From a checkpoint of a small text-conditioned image diffusion model: text encoder layers 12.
Rows from block 2 of the text encoder, named by matrix and row number. Rows with one number belong to one attention dimension. Each number is 500 + 50 x the weight over the matrix's rms, rounded and kept within 0 to 999. All counts start at 0. Numbers have three digits each.
# q: attention query, key and value (stacked) (text_encoder.blocks.2.attn.qkv.weight, 384x128, the q third), inputs 0-63
# k: attention query, key and value (stacked) (text_encoder.blocks.2.attn.qkv.weight, 384x128, the k third), inputs 0-63
q.17:498394568516442486519487476430413490481579508566563468459379444609502531508533475496575464461488519475526481483547549498451474496455503503581519435495429558561555416486546467481457506480489458
q.18:505426512510514562403506512458458428402595436518502594580541518509538453538498522533582466543480512483508441436500443540506544525440495469449463484397499484550485647407563370532465411489521494
q.19:475452457429448553572508448427518536534509576571546483469457483489515512548463468429455438477506449445496447497484532526471461533506503539576504530467450456509552503563534520533486461530421480
q.20:475504518472552485494462555489537496427482449490462545506543511539518460502525497520496537527453462495516487478411503524485539520579549517501508484496475527484420502457532502495491465489487477
q.21:522509481567499480411574460463530515489552445460542522495435467535537479457547570488517523447539476463544561449547483424519494477449495522448488572462521503466520499521445525511490567511485453
q.22:512456474476449479459434508494538556524505507500555441453448437436517488454484532491495538509462473433494511480547534456531510450540527516483550476545516498423451473579588579523524575451471501
q.23:512511430467508475517469470548513476440475458518418533532613535417481516490500540526552555530430488469496468510421503562572554527365498529430520472397554549560420629452501455498490391472509505
q.24:480503477503524474525506556442490414496470501553526455582482516448468484535491461531472522466502516495496534501529464521532509509408536440512548496472548440474492555543571477503517424464530565
q.25:485528576511560512484558556528500457450472450460525538549506510494531441507540552529530531507569491526471539455421495479511509466451502553456445494422506470539472540430430457485479538546572460
q.26:426522511572516585516529530447521482445526557515514526504480538553567461505574546536488552501562504521479493491467424482435538494530529515604566487413439537581442474415523490517455523536546510
q.27:415476542496475512417538507505558545432582500483512532444475482548580504510578554519567495509533509506488532468471498444501519460508482525513561564485453544551495516565564482579534585490499448
q.28:457408453530515516427550487545526447440515404485450548535534552517522509481501577524502495485434436479428491475460454507533508506518555552409463582457416543466487589467490430492470502439476483
q.29:495503499511483462386511571589525460405500439428498478497588569415466471454582588560534508562504576503418527488440428467473540508433545436496455470482498565536436545420359437514490520495629534
q.30:477483549525523527453510448496488523512472502573475542466462463504478533506488540496519520464495512545490495501527516457451471529505493466534491509494473489477480491532497466484500513492476510
q.31:527573546427537487431480538552506466514496462477527519491523577500511463501533495484560530518465563522442480486500463482521527487424508420490489510460506452453529546529433463539543468539584524
q.32:421499514407494549510502496488465479417559590510553530526430425485511556530469486441432485551504481466536450545551467436545463554594521526492527492484398597528448581537554430431459556449427450
q.33:407417442477361448384410504555453457458505429498477427537492521496515538489579491493561509542517503580540547535451551436576445470495600668595536441502522542565460533489535507468560478446585454
q.34:579565673655392554668544537592562589647489424501508474469471500341521591440424320537517515513513498564496380560442501553401436466517605519561535411642557373495484465472615701577453587496554551
q.35:379471472586521469450389552593471399526401565430424516533598568479411581554491528588566466476471484553533454430355442576502456476587536599432530509498465585493535616517411493512552399535549538
q.36:497496512520470551527543476595569486465415459475403574448407475565605490564546585412448510583598635482596568608527488505546419660676444502535420534494432514471467425524596511433348472524511507
q.37:542469551461530505470458423429510567564566405545598484454542626379473409460516519590566564485513469579427376423465553530476582415349506363303510614481565558487634570474471549542586457536502413
q.38:476468500495602462454463499414454419499473483492470438535475453490583501422552508509603461535497448467498461511452429503538518574572569607522551459514591549451497538547487497532536409601520493
q.39:514531480522492394572455484572482571520472454580547409519508616385438522410443461490420456406443535442425493533520532626480499536480482507548509500503551395427458535537469539449546406544558555
q.40:455531445487474423541543531534553458433410466509491445511595494457524537412509474548465498472554486504488502562430477541544450556616524490520456556449546563484479503506494505507534533556504572
q.41:505480548541507469501545456560502438523559531513492538513497490599501454548535474460435469487459459450470513581590584541491430515528456465461422475439460506531511451511532472527441612495486499
q.42:475500504465516542427478509580534504470475460457505475463486495441439503471540533501469466505458443511446582568465539519506465548539541532451510511530516478456488492426425495526536536520528457
q.43:523579472448490441579479507513549553545392509542490430506538425440474538376461506516402486487536496450461581582587560556551487490498483526463470543567572473416458433528476532448509482473551527
q.44:474465450570452476482539480538492526515532488478454482442544519476515459485522505491443468487499461557531530525531484484523494471475467481496512485478435482442502515504510545483524519450515536
q.45:511466509511491481526470493545557529492457518494466442447544497475447458483481474529455492519460410488471506484523502537529528454505497476526435447506559526524421507474511570423502551478466526
q.46:473408505557505407617508477454569540646492559559496515515467414486444562474481429468399451468509403553495507505568545591584465501558449526544539523600516475448538457525561587458547481498386470
q.47:521526462504470477480533477479454446494473494504487512517480496528486471470453513529487459504518440551471535507472465573520484513468541526484516459454493513486537491441470444485497428501512451
q.48:507501501520482501474486468537463543489537524541522483476516452515505506441518517460509491433538509464476542479567542557523444473464432458484532496561450546471534454508461537542524570506468466
q.49:495534548511476456588441510501454473611403569534402477531428465484441560471529441490526492474560552462545467498532518497471530496544546451563519527634515426508537431564532559452508478513477526
q.50:512550525531574519541515422534428509557439448560494538513516499485467536440470450525503513503525604550551555505530562597531508500550501468455445522611568444541472524495423574500481458511463475
q.51:473572564527472544378483508540443454479482455464565501487531512486566489485557557490543490495517615453500530546438468500468505537441466563468517548417548472521511554498399415517439525528537510
q.52:466499551503524523499513492455495468518488524563481448473438465444455501539469489480525558428549519456532505458554508472493493474460507490584459535496516465544466450549506556532519491523524548
q.53:460511494468456530550516512449437455457502459553554468532470494465555438564484539448495536541546603493542490455538488510504547474519464518511501455491571446555497490548472520488529584475560488
q.54:528514450483497472451477496512479472516492502495519466490545503458538464495534481507466541539515487490488435468469436444459486431449519540496608490501453474559499493500597530542555485521537476
q.55:455483529475493550499493524485499454488549539540552542453507503465520501523548500531464469515568509467488519459525443453443515515541519527494503463520494467515494488454526526479507561456567520
q.56:506513458499494461529499519496472520496501490508478513555469534512503494453451468492470485492499497481531532502509510524522458497526469485498560472500448495456519507479530466519539438452490464
q.57:553473487482482500531540509558488535485510528506472442529522513489528546454469452535503460532478425478489482530490497500563489517495487534474454448456441543536501543555533505512469559458506475
q.58:500546451482481479540495492498563532530526518472489411431511500458530441498465539446468517478529464467437549540536519466585524500523458484522521520481520511422527507533464549498466578501512471
q.59:511474499523521524453516503484541479497546563498568563458550542498480524560509546466487497488501522535496452541515531539516444539427524510522497549507439543533485500500474469450483496511469437
q.60:541443498515520538427497468472541472472551540537517492527544476474479574509489522514532513464477423487474539467510484535458533528496558459458480538453477531524510529466550509504561545501525479
q.61:449542500438569517583479496543464487575478493536449537488464452415459515509422397528460529506494528501502476503459478523546511520504543514548504562594613419460507488524546528439536430555527547
q.62:531481504489502524513491468469487512471441426465521546470552499514488512507521543492535545512527513473528452455512513535527534455470550551516536466469543526499456510488491577440541493523522501
q.63:482458503529467559477506524479519532508546590570546479461399489519506498502455490492487451531500515502521537539569590503453523503555467540539530449512480486460539412493491522550467487454465466
q.64:415476404635536468339491440480456597436340509404645479532494475490462523412475521425570358455452385294546576464455472564599568539548447678372336529266541639497391585646409355488554553497441470
q.65:500458418487584437605503636593452543535508511492463408606400590525606501434607474559404602525527502572544470484528497554431479476424488561565455537377547476579518432510591682543471458544529540
q.66:536405569567484525529414479490372505502538494478471387327429444534582530399514460524474608476527521528508414594655623663417529496450501494415430529410590376605474533521576562409561507508621621
q.67:585533550550518509603469574351567671573437488507569426419636434542408381501449369182481438502568526347485635436614498445487490572633502745512467493465464547440549488505575520491513469496353474
q.68:485606264528399370717597590665546561507487589524532527530389339516613677618460435255373502401589553379646717646623351369561179609775469741786431395582363461361337322571794548538449464417522633
q.69:650444607413525625392490468386575415383490382445609516457489631344473444416611676537449619450391479482450453468448645493464704447277553301265456558427693611588570611534380314593463519660607389
q.70:514467463491490533483443519491531534441545522578516470549424593405518499523543555514479541605541518488571486430482518486456511507525408512555454480462518502518594549527524464485475495474546491
q.71:535500605519454603453534513481557560512552507500539455443462535520523528533555518474482531444523449505495520537534451591518639524536556473411449535480546476547480532423519473553507465534453500
q.72:554468573486491481377553473502517495438615574510564553448542608542546528476559486514498504532455594481496433445450469408485608371438465512472534418503438444552576461480467462539540561502512407
q.73:442528516509483546501438485448530515498464434493452512541501468597534464504463480460489541448479533521442552536528530532558417489496549517476463534523475524494477472480529567540504491444430577
q.74:570497474508496463534549489542525519486518511551493539490468487500458468466504513507490509459542549518492492473480507416429507497430525453547487473520480516538510486529529437459468499462541481
q.75:540480462504521458559494522458549486475458466440527483465512541547457491484529524511445516536433464511430441559502486484475483498507539531510482539462449537510539554518469560473488519498473530
q.76:497525620471494539500596480503437465516557555431539476546533538513555566448559484493538513457488486546474509526554444562555499497491517501514524482472513490506474488476452429488542548559517553
q.77:466464505512547544464511501523484475434500445448488472530534551457487507492548490540446524483513432464492462504466418541500573529480456539506515463403484455578459538465478491495518545519513526
q.78:519484498534452507542535545479537468532463590551450536482527499523503498475480443543432461502518518472552495482451486476463437516449425475548490444519530501530472510485552469492553568432496483
q.79:511549467508498539539524477472540491520522558496539538493476515541448474566488525469508442474527533487496593480471490460512459524484465458439491568502465524493483501554508468507509397496532478
q.80:465497557433486521514440485547398518530478515488416536526469498478533542503438551509561600483510526573571488550474411555528537539509472472501487481485485468404539536505490445449452512553531507
q.81:504507445521458489511485513469586462489445482477566533534569528560523447575478524565515443519512561373467571472430517499505510491573566515495469553539467554521476479426584455541545541441452538
q.82:488485478505480459547433517414427503516513452503465479508411498463533511444519436506537482514501417575549457495549436482477595544501486504506605509454493533515593524511470497468437500495486510
q.83:512492602473534528491411522542324501487502452486462508558511486503433560479476512465502550511519455554481556455589472611527434531509537491477417532390549500411459515552418490483517520482557486
q.84:526524467521490525559464517588472482484476539490491438469438475452435465541542512476452516524561539560493499556541523592533480554552481536536451569449546481443449566621466543472432433490495498
q.85:494491504425485524534472523495540530506463486558473464551452495494466476529468482460470536542558526526438574474512543476500443430482505438487480546541548540434467487500504574482478401507513478
q.86:587576319537490460540552526475575475456427558522519430509538477549539479544508550543494462481536546495484557458521578449500474537522518544528593439494510506465540543531614510497496520452463542
q.87:528494444485513505514493516532420436555449608501446509482488550443516465536442532530526471496460526526599483508485485526509517530536515491567464508411558454475519545565499517506478445509517469
q.88:603594494449513470567498539507560539472430611534486403450483468434425472521453521483491501509495519536507525544512497523464451522491454525539531488554561513496513503513526521526558455426499535
q.89:539483470499527505543464516518472489470495511547527495496424541536524439527524540467470501554512553465526532503511458470452426536511501424460526505504491501456520539515521556509519471506511526
q.90:482532487457437455557572511546440514537478582510444450483515457473492511471477494513446491456477478530500509530550463527532518520499493513491555429463455517443481511566481462429520511501492498
q.91:520456563494487541455488520529566565469531460469528527504534556474468439549488462553564527465546459558488541467481487456498501547526525497496482494476500528481458501485462501515502477500493501
q.92:475498538511474486481459498519507493502537462474501511540536509523443529519554525527493482539481485445477497556515515536508556555580525552514504528430549537530465511457447504514521521541503501
q.93:475506451534467490518487503496587529441502596526530441474428460576511492458527501532565440498433531461455511472511547457475539499473505559453565433560473543528524461455511508499539492500503556
q.94:506493448468497495505576521493567461498525519467458568488551485484560540560569529496476433500490483490494562534479539446555525502512505550563588480549456504526535461499541459477532596530440450
q.95:554492498503551510477431511487445475489435555502435493432504461413515510503540509541438513502551472519539431551506430620496567518527457497477467505477569501433476535595514555528472492498574510
q.96:406519505547505404549482442441438547455435437556638485519497508551480448597560471342535522548367427511438497380528380516476446501488371581555570479404544397484514475551545597538471269648388442
q.97:508448433671300444561496383488617598509434572477399583493546388593486523450414448527480435564471504604505533488446489540485543532379443510456583400638451489447541486601535398490481487562416495
q.98:511579317421610469618482581434390431535431495614437548539427454592540437563464506342408474496628491461469493639652570425398464503496546518618543491520633433472448472463734754526465357462456593
q.99:557555388428557534473427446541446620528433484462558614395411449562336468533578455451520408555639518411590581399374462532492391518541328455603325553470467609464433402655537463591588525477566341
q.100:406517442575502529400437532498594422505516461603548574461487541498479384602580519437650527634518558405577481376445582375458541427520477546385537463399418663538381483469633468528497554506538406
q.101:525576585427534505462519510499441512479503469421498583483567473509467471535409634521709552528487415593571472499494488552425618583576476398517443558405487560519589603461512409467441471594488409
q.102:516466423622530485548512483545616332582485567523278574447495569497550484560579459562448416437508512527523572508500519395651332500526576491518530563644486544520479457388504516479456663402525506
q.103:500520500493547509438477483527483538404522574532569452484519537517435465512525470562554498546489482499438504439411518540472608517484470574508567453446516440533492507482476530566449485533524468
q.104:462570332532519502493431551491537350495445492561315598637563501575511502629599551511459504538541642532443491497511541433550364524591434513560524581529474547550462467444535497451502487489564526
q.105:492490536463508528539439516509522477432515393508475453519484529549478554474461488536496524452479440543494512439443534502531576484507530439517487505482458486456495497523545555515437446498475473
q.106:514520507470498510526572482487461520522513549519528522511549528531502516491545496496520478484473546465480542476559497518454489480528535470455472536524525480522496484535548513537455519549537483
q.107:467561450520483463529507477542568460464536490490563525566519572544488459487477468518544491536580532430472500531457464489537503537509488505476463531526546574515509517473494487506514491466552579
q.108:506438549599524521487554432442493487462558488491574580548561498518552530547541530461548453496435510476465480506477514458543606458471546578526540489467416471625500470425416480496539602531544511
q.109:489533437516490459502453458500575485447466530518499525515460477483412495563550531510505437521535656472511524528473469448481480537551489474477459539549483488470464479475471475541480447448543473
q.110:516513471500507433589445518483513464512437510475473426493527479541459467493417409405487543435471538493538576511585551450555472466443570480515538573609549500498553447551537601467520526469478506
q.111:487471637520487561404498514480525527420586480402520517554520543482483477498525568571545504550512450544481451449455403506469560554553500445478490435454406488550499560453403459555532529567466535
q.112:483516534442510521524427524524474403567485511526515475494465558529455518462487486417524604451454487550535513531512520451468439467446493445490567575493579498444481473487424571452526415493483465
q.113:450427477528528519497457539451498531491508505479509489492457556484527508503491484450528453503497464544495483531519525506479507465480552553516518459456563489534524572465476469485450472485482500
q.114:477444441523455455561451526481513468484458454546448538544443473532527459469519514557568522532478435482488447481471458527479493564504452532472512537471520462529555471524518536526516475537529488
k.17:454560541512577492521496447481471573480463543462540525516527511498477473489498574525546565435508478497391472450543475514493485518486531523465488522441507505489542473427425484463443539550527517
k.18:475374542559555437502494490436493448479553612603538592513389493512514564500544470531469560542473559415534459548528494515483465582529492599525506436431456448534549481466508475469555468530478528
k.19:537494553433519475530488498502492519521495454476532484533510534481419503467573528495529634481548488450442489441456396544480538511479508441437448522466553498577544483544477526471476542533504541
k.20:463421463535500515501528482500494494474466530524476499491486460526516540544543485463395487560509511523500532483529533560498441544540496467542436516557543535443472507558517439452502572435433482
k.21:507555438446503477520532480540547491515481546480510559503434482491499517481472498508485502490463492490501482515482529451441518520503464508537496523508426471496459478528504552526533524522466554
k.22:489475550525447552453498486510506593523487466467530546513458490397460492468517513575524505512517459472513446499513465568535499543455531455476391526506506557462459475515514528551453448518445488
k.23:454473495577532412485535510531509461423541553534490453503519473587568502482532476403393436535487445499571504481516588433490482468572507516563515515537487513520560520492570478443508531474501483
k.24:561459499539522533507520543470446475524543505552561515430497531458495482460516550562493554554488546512553509479491503552497490581452470483510426470477514457503520528537520465488545460510495487
k.25:453478464529442482539516443481517462497502523548492509475511492542583508507492482482442448554457576519449491465488557456493454472515450535558498472587436463475514513494573541424558552473531489
k.26:479468513485565536539472488572525500512479553476581452448455471511509494537451505517434520519567455484460454528482500513488448541526502489540476569525454460480538522436553458495599504469546549
k.27:483510482486512549485536506569469536552517545474509457550511490441549489481502443543507498576546454454540540495583491534515488528507508549455549496517472537482454443531556535482537570457484554
k.28:503533518517498470524555460475517451546527499569504540485429498530486491546475494472400440549528602535537449505534531460528544445570538581578534465555472487564492459518523595490569600473501561
k.29:473489449489545523575572458504571444511507567584479522405466442531616554495494515481555462497370468506620504553515564378445453568539490547498521479488431492562420572436595443477440436564491478
k.30:509532480506524469504482487464434541491511494501548537515431519478450502518454515533502498423518544469435467508492456499512492463465453439453444535487493477450526501480477531511540451534515532
k.31:527508498496522474555545486511516450500468463563480540449418477509538510456504468475536452467511528556523483497491510432536464559531516448474533457461434462550484517502515506487462492561497425
k.32:485470489462446531443541479497582444434483424521520512449495494518486500457502502484553498495484472515492492515425458463525562512504550518521615508529517489447428472462572504535489524448548552
k.33:332514331464442504469507556408504562488514455426596633653569394495456555554485581470499545568417582455483546429484524508553617523579511468433604459664375426462514510473454489425406358443471553
k.34:441445434422501396500417636473429487366354398448404308480681632520472589526497640340556495505457486525508592502499447545474555453478520652567461372576566669546551520566565584547372466531537469
k.35:521468491382541558638489491360315548605481608617525523445450454474379463410381359420574506557451578358358432431481621531504474438431669516394671450542435441362413541549576490419542507428479451
k.36:409401540450523468479515559470546454447560588459474494527493602521511554607653582566471584430580459501482411575474480510518542540544475447606527461498505506531547559548514426473452510567505530
k.37:533559497557565485580456542501627517610429503625524478482585444445452449493447427307478413504474552431481613504527506534495440433482508426563424448561601566424455478577409574516563353527581442
k.38:495422610570439538481423493472450425503511440606545541450412455553567455455495477459537548585474545484606525445462459498472497496519473461485534481532481514413623481550446521504465512404512493
k.39:528520434477522481551421474473512482472397369426461439469536577430402459476531527572576566456416520460476504429436475452453596551378518496410522490475643498587391472414523591542444402527544567
k.40:500539514545512539531500512534526447459488508515453503442544553493528530478530509460439509498502526435505511514457483504511529498448494432459512521510511561470511494508534546477478552471578549
k.41:461534539492517492492493499458473498428553496499534573500522505421474492472505508473468507492516556451526506501425521438424556436570570510563458584456498472508504506552476502450590535426542573
k.42:498534462443489502573444500482470431498470524566505468535496432481504474555470427466524462527504554481544485424474444471431480481539500568555520477469457559563414504484546497539481441458505529
k.43:546580512492492543493439510509495552466505406474441467483565526548449417517459562578544482475458507546474535437498502440476554468473533463506535523523556513483472425454513513565523460468572568
k.44:474503511501472486505491462496533461499510539527460527518556545525480525522491530482445429498492479487518554541503529450559503514549572527495500526494534459515424472455510480499522508541484540
k.45:483475461551471486511509496504467511460515502492493507460495480516465444534492537434518516561499447512515521509478526534459467526520560457549467470533555509511457595543555429450492445484465480
k.46:393505496508532545445465545508495580487467372459472453478609597424385457501458483543458530475462508532449518426464500550544519483523511397536492478507566527500523573560422504468548502554499451
k.47:533484503484561461476551542482481497485490541510469502585474488558510516508546529484513513489456479503442505485488484507493447555498537508492526557518511499492548547474490455507535453493533524
k.48:506542532490530487580469550504478478451478564470514508526535449491497515485528491473562486509482491478513491522481437433490521493494469557407503529427471489565477460434503490529455470474546512
k.49:488513502424487552500461506507523533503485454510453497432563571454449516493481499534485521494573495574412510426513528512510529482435462438532522525513487483452449414515447491494515531480535480
k.50:534551497502533493481504499480446459466463473579500523581524475531437493562511545460481534439445549543445564503463492441507454453497444533561514557544469478514473543484506479497542458501581494
k.51:504530472506427490577552488524441515566479536528469488509530504524537472514496472537468414474465580481577535506534534369506459511534500549536465490505412442459480459536561584554550552401453515
k.52:446502488480505540519537519511478565505488456528562531504526535523416487487434492480568578488491480467456537459434474489447497489481437478522484503487478538479489449510524496514539451530490481
k.53:506475468473458492556512457440482559548569486507546515444440538432433544452516467516544529459490536531485551529508507508484515513492435484492500473510512500453482509507452482520476514553461494
k.54:518507483497497530514487555495511527519500508467536473449453514512476539429471534476450432490494422488483507534484441544517518551484505465477526528462525557496548490557513446490501471468485471
k.55:474523548520482488508527539556505497536478467483479522523507454449502533490486517513481532517531452469545474489477488485537536513460481446478512542465490465518440497551446500538458525465439553
k.56:522473558509508442508503502508530495437484492432526439516518529510510515513548535484482530516503478514478478528474491492483462521450504510445497493473515459504500465496434513486486499523444485
k.57:494469534516538498542478515501527451469514551517522482528491508474543430539522503478522463494522501559460491535520501493481507559557538518477493513479519481473472486563467479505451486505500522
k.58:482511525504486531503476494438565486506485495485510539543522456444504451459449462549542440458516484529550513502474469514483559482505525511477443535505489499484463524505466529553527443545481536
k.59:464524543489494525516486543507529551498465477497510561487542480525491439502524471493497474511531500480540444491541537526549463420538509547497524542506533465536568484514481486493457504441454507
k.60:445514487496562502476482509507563472523513499553445483453489484524555515461484530492444472512513542538539410497512447513514500477570455489511567521520477513532584466487500449483501524494467505
k.61:501457487486384505449468451500466504530517394494552473477512553474496455533453574506464440401584426514496535482506537510545531454453457424511463462588554498462528453465462513526492486523477479
k.62:559494487511484495506546490545569441436517500513513458466531475552502533523516526477462478495473455514502557497485543493539532503458544511457529488461464527472479553524544446468493516523463478
k.63:465536527509488537464467494555441542503515467527493503583544551464467505462457447500541572483531428473483476485493462564475493514463550475477571507519476540507531473552448517489475496528505547
k.64:505522502468469585459642548592589485464527579479502471414618460648498524581459569397491424444499562486503531604507531439466434498400562537497505508561345635472504537501520430603497546408541384
k.65:582374484518414508540533528529546541472496515456410415494491479502493527541532483475430541608484544624447500517511471461595563499524522592456735325529392533512435462332542412578545499535415543
k.66:458434624579476575520508471537406452415618378370420389644628534436471542506546568303472601585536392576574388524564517642619575542455491492417463362312602439466509580405513557408340476685406510
k.67:454407436482559427477421509524354492418375486443468425559397578563602555561663595475445587621497485493430427554447461557568681554554470610627421525455730593482456505595572608495465412612606508
k.68:433300537401600494461577530432545382398532680435465537425360490556644620469635501533459516673507519478501421664449395498745510624763475582522464382432350625410513541614500452366512517577364610
k.69:511477629466374440467354476585394544705301365474493305410588580497456555469348469565406456384649532595397467532564510617422490400245408447431443521574591442562545481510356491488521540477615430
k.70:548469471522492483494500470611465553521653504469436411600561523458557473504531500387346512500487618524441466534545497499521460453498464503568416506463556445479482432496467594436503506545477568
k.71:518493441518536512521427473484381483482393515482443491476482412422555545526561518570442507567541593530599450445532438520475476493471454544553508440505443491541522598479453495513454448490519409
k.72:592496509632409461530537444530602499486539486467539450504603473440572398383503415480416489471464648489539548509508514452485502554430497520500518474476430461620508456531514523496496500480472587
k.73:501461536440509518454509468491418556499453545483436439519456523522548566445539553454583501569609481447522481525486455592541536506548506494580471425436579494488591520570523527481530519567517440
k.74:485466603459429454453461490538498532560501516411456549465560532496489541478422456487492488467510527518523484464451530502483516489475541479463483526515468503523470475455472491529536548449488520
k.75:529525527443530412437441541452543524554504473529529479434437515506484515508473562515481536563442531477525478468528435539473533498500498424540524507466531470560510534554561525444505484510549541
k.76:560455412552417451538557470530565490537462564482480467519457449461557445536487533559510518575507550491549503456488508449456461489475447519518532505532459523518417499445516414533513405528533489
k.77:523521488478433489530498541514573474510510515619496499465436471479513512510532475484511494514416503469605523547522493513512456470527500528577495488448459496561461493473559523536530503486503562
k.78:483495535477516558407473535467501521465500525482491503524594498467457443467543452588509547504533497520471541473488480487470560463496543460520535522491530549464489512472516502530533484589447475
k.79:483498497471504484478578466489468536551556587450474469529577471503559507583464432417469469443504488511494444578513511564557411514415512497528479506508409543435519525499517493455544554462499497
k.80:542490443532518544522414572470478484453428486609531545458497534489480413517496549542434452449463473472487531469498545432461535433519423545526502502575593536539434475540547508578492443562447450
k.81:477482531453496466438525484563400507478546599452488520470541454486455581454505453476503532452496491548576514530576421455503486451460453466480459474533433528454515558509469446467497515543534466
k.82:516551533509451445520407527516560556558484473558535464549531580503469430479452528484503570519517492477439572437508555480482501486532516440468448508424524520510480512520527549516499423473472520
k.83:541526385533432505526563500472454467574499442520525517584390495427649509572475581507434488500509547478544526482427603489506506529516478528506514520499448508549536440508539495485530494443566455
k.84:488529505514570477415455556452461472497493410536502483540522524503504494542556556457531535513491431527511519544489486584472553486543529497530430524507588494527467505479479495478474474512520505
k.85:434511520479483543450523491493462523445473446467509526584500472478530532576481542458493472499544489510502480467527531560533523507526519529451419473467552480451532528539490550496456554530506511
k.86:479480553479514547368454458500443504525550495485476516425607537523340559417515487496556521449510500595491497609541483510505512448458488469486474449495515560552503537476456463497460503534486557
k.87:489530450455565489481464541500437481551484461504568497499490543541440458548523458429466540438468496458501514477500481489499545493443481444489472506477548472477486518560467543542520487477509457
k.88:417488526485475569486524543425555482483454430446545444527522561589440473533501455489576553500501471577404514465464499467509579488439502469465503464524609520511452404457496519504452481514440565
k.89:476544489481520503507519537535419488511539488478523446493572517530465544475493528491550473475568420505457538559471536579499507515443560472487443542499455534456555509478458567531547484452465478
k.90:514506495484480483503421552523514515468463539490574526486576552528478443518496529543499526543452497465428527456477493481452520432435478440483573528464537560524484429474488504528462441552465474
k.91:575485523539470551526530478496534510500516554515527456491464471483562531544492408500493473509503496495507510493529537479539421465487426522560519466517399502454527513537517519498530513464481474
k.92:488508421477514453576470560482487457494481583576536470493473508511558530512481524498522444521495486487522481525496504488485511463555519528495522444488467435511519463479530513516502493513496516
k.93:519449536543486555525537486524564563510475581430449483472484525489492501511511466465533553465516499531486585551472483520558478443467511486455481511539396516497540487488448424471520544418535520
k.94:503512521419531494451433453529463553507514557464552560412544512507403497536495475498520520537511492443461502451529461450471592516478484492495484496504558559548419508543449522520484490475499580
k.95:460570435496497532505474561451470483525537436570529517536464545507425492530550493517518495502492436523563535490469483542429467451481496478489429538462547529542465525471543514515476436509526532
k.96:469496566509573480563446454359475557460513534482514485469512544383373502544452563330501547441441456318483492532518469501507536581479637437358380470439708489544338752493428433483519490589667526
k.97:478512479515528424495562539556446516497604463498492320551465560435545529528537470491520454452463501539407570558597522488540534491491552502552586349586496492425442373450369624504538566393490586
k.98:477457637458610526542601594436499391454502536557563557412514600400612575561375511526426590559402254426458298543450486649423574508614644492420522566365628555419476706462644592451383558462578578
k.99:648593345483450451581621480552609363341400696674559554556446406562519475504527564556433330513348695469662555479560660281500451497479501395496637539573409572398397415507526472400509492445452450
k.100:478436483414620571555541414316486498503578608552525511503510505444403533437500492464478566552529555481475557503441550453579456474568529457399433533549491570538560535469415431349609581510445606
k.101:531631424475576585611514430507617404404454655545343451446439456390554533525459313507482412487551610484566483513450548428358344410453482600518645384570454515601540406650668515508429505457535434
k.102:492546577434572432418458344470483502432463655530515596353440635537394545526503462585520542363520443401534428437458454558485697463503388408500376437512451506513498522595344452456602441490602523
k.103:462586588573549593582532438445497502419560494562476524590577492471506502490511443469497445501499538542539566555532489385476508514550470548541512498632404454561554448442578526490431500444430507
k.104:522534560399627462449507366553337481461588626473445579407453482521498633484548459460504548502508420443595477591599558550545601452587515470603399455457575520481560564683415514401513543488423466
k.105:488551516534492499494458520480515465451509387540530521524436505485514465467478543527498498515499446523445504477531435517486478535527458549475457505523584491442553484430470550510465511478521487
k.106:532455499480471513477574447549567503451455479493476440526509408533572473521484539452532507505503472494529500464517460505551467549491493536467535506471437537519526540522515496516525497482516467
k.107:513522459494505456482577469545442486508552589533488532422484433504548580511457472513470435468539502542554434574566485531456487453524523564492520537585452441562540527444457453486552577483553440
k.108:604423497563447441444501478481542476456524609568436530489435465496490524461509503521450516499445583428535550440509468409514434487524451512502561479555513487506535515492562534436484547502508458
k.109:479486521557486471442558439497388498539562511427420524492557458555492594507443379499482455383578506531531461608530509491533479445510494548540513515523493546505532449444459537419496595539432435
k.110:450502573518543464419484462453404529454421403507516482550531529497517454520547568520507510518532501575455519486462417534480562536522488443458480552455555524513551528454463512479505508559497465
k.111:596522476561470484590504503464600465512530609592421475401432422500556564495477420525415507480515626514616537424482551454527454458485451546578613488610470505515509450512612536518523554471520476
k.112:469528523532525438517463487475549563460490411519507521587555555532513426520483561470484503494463464440432515474449590516544576554475507384509429483501545443459506494477557555494506491527478462
k.113:514514497494476500489523450522519511546547460526469528481496515490480513429502561460434500538505491460549491545470481531526388505566496482514455538520459493512558549553511406490527512455548526
k.114:465476532484500521541459502516419509457476431510490494530534553473480450420490537536509521518511502504549470527483476517523502497539474443466454538447545495515501498543492517446473504516541529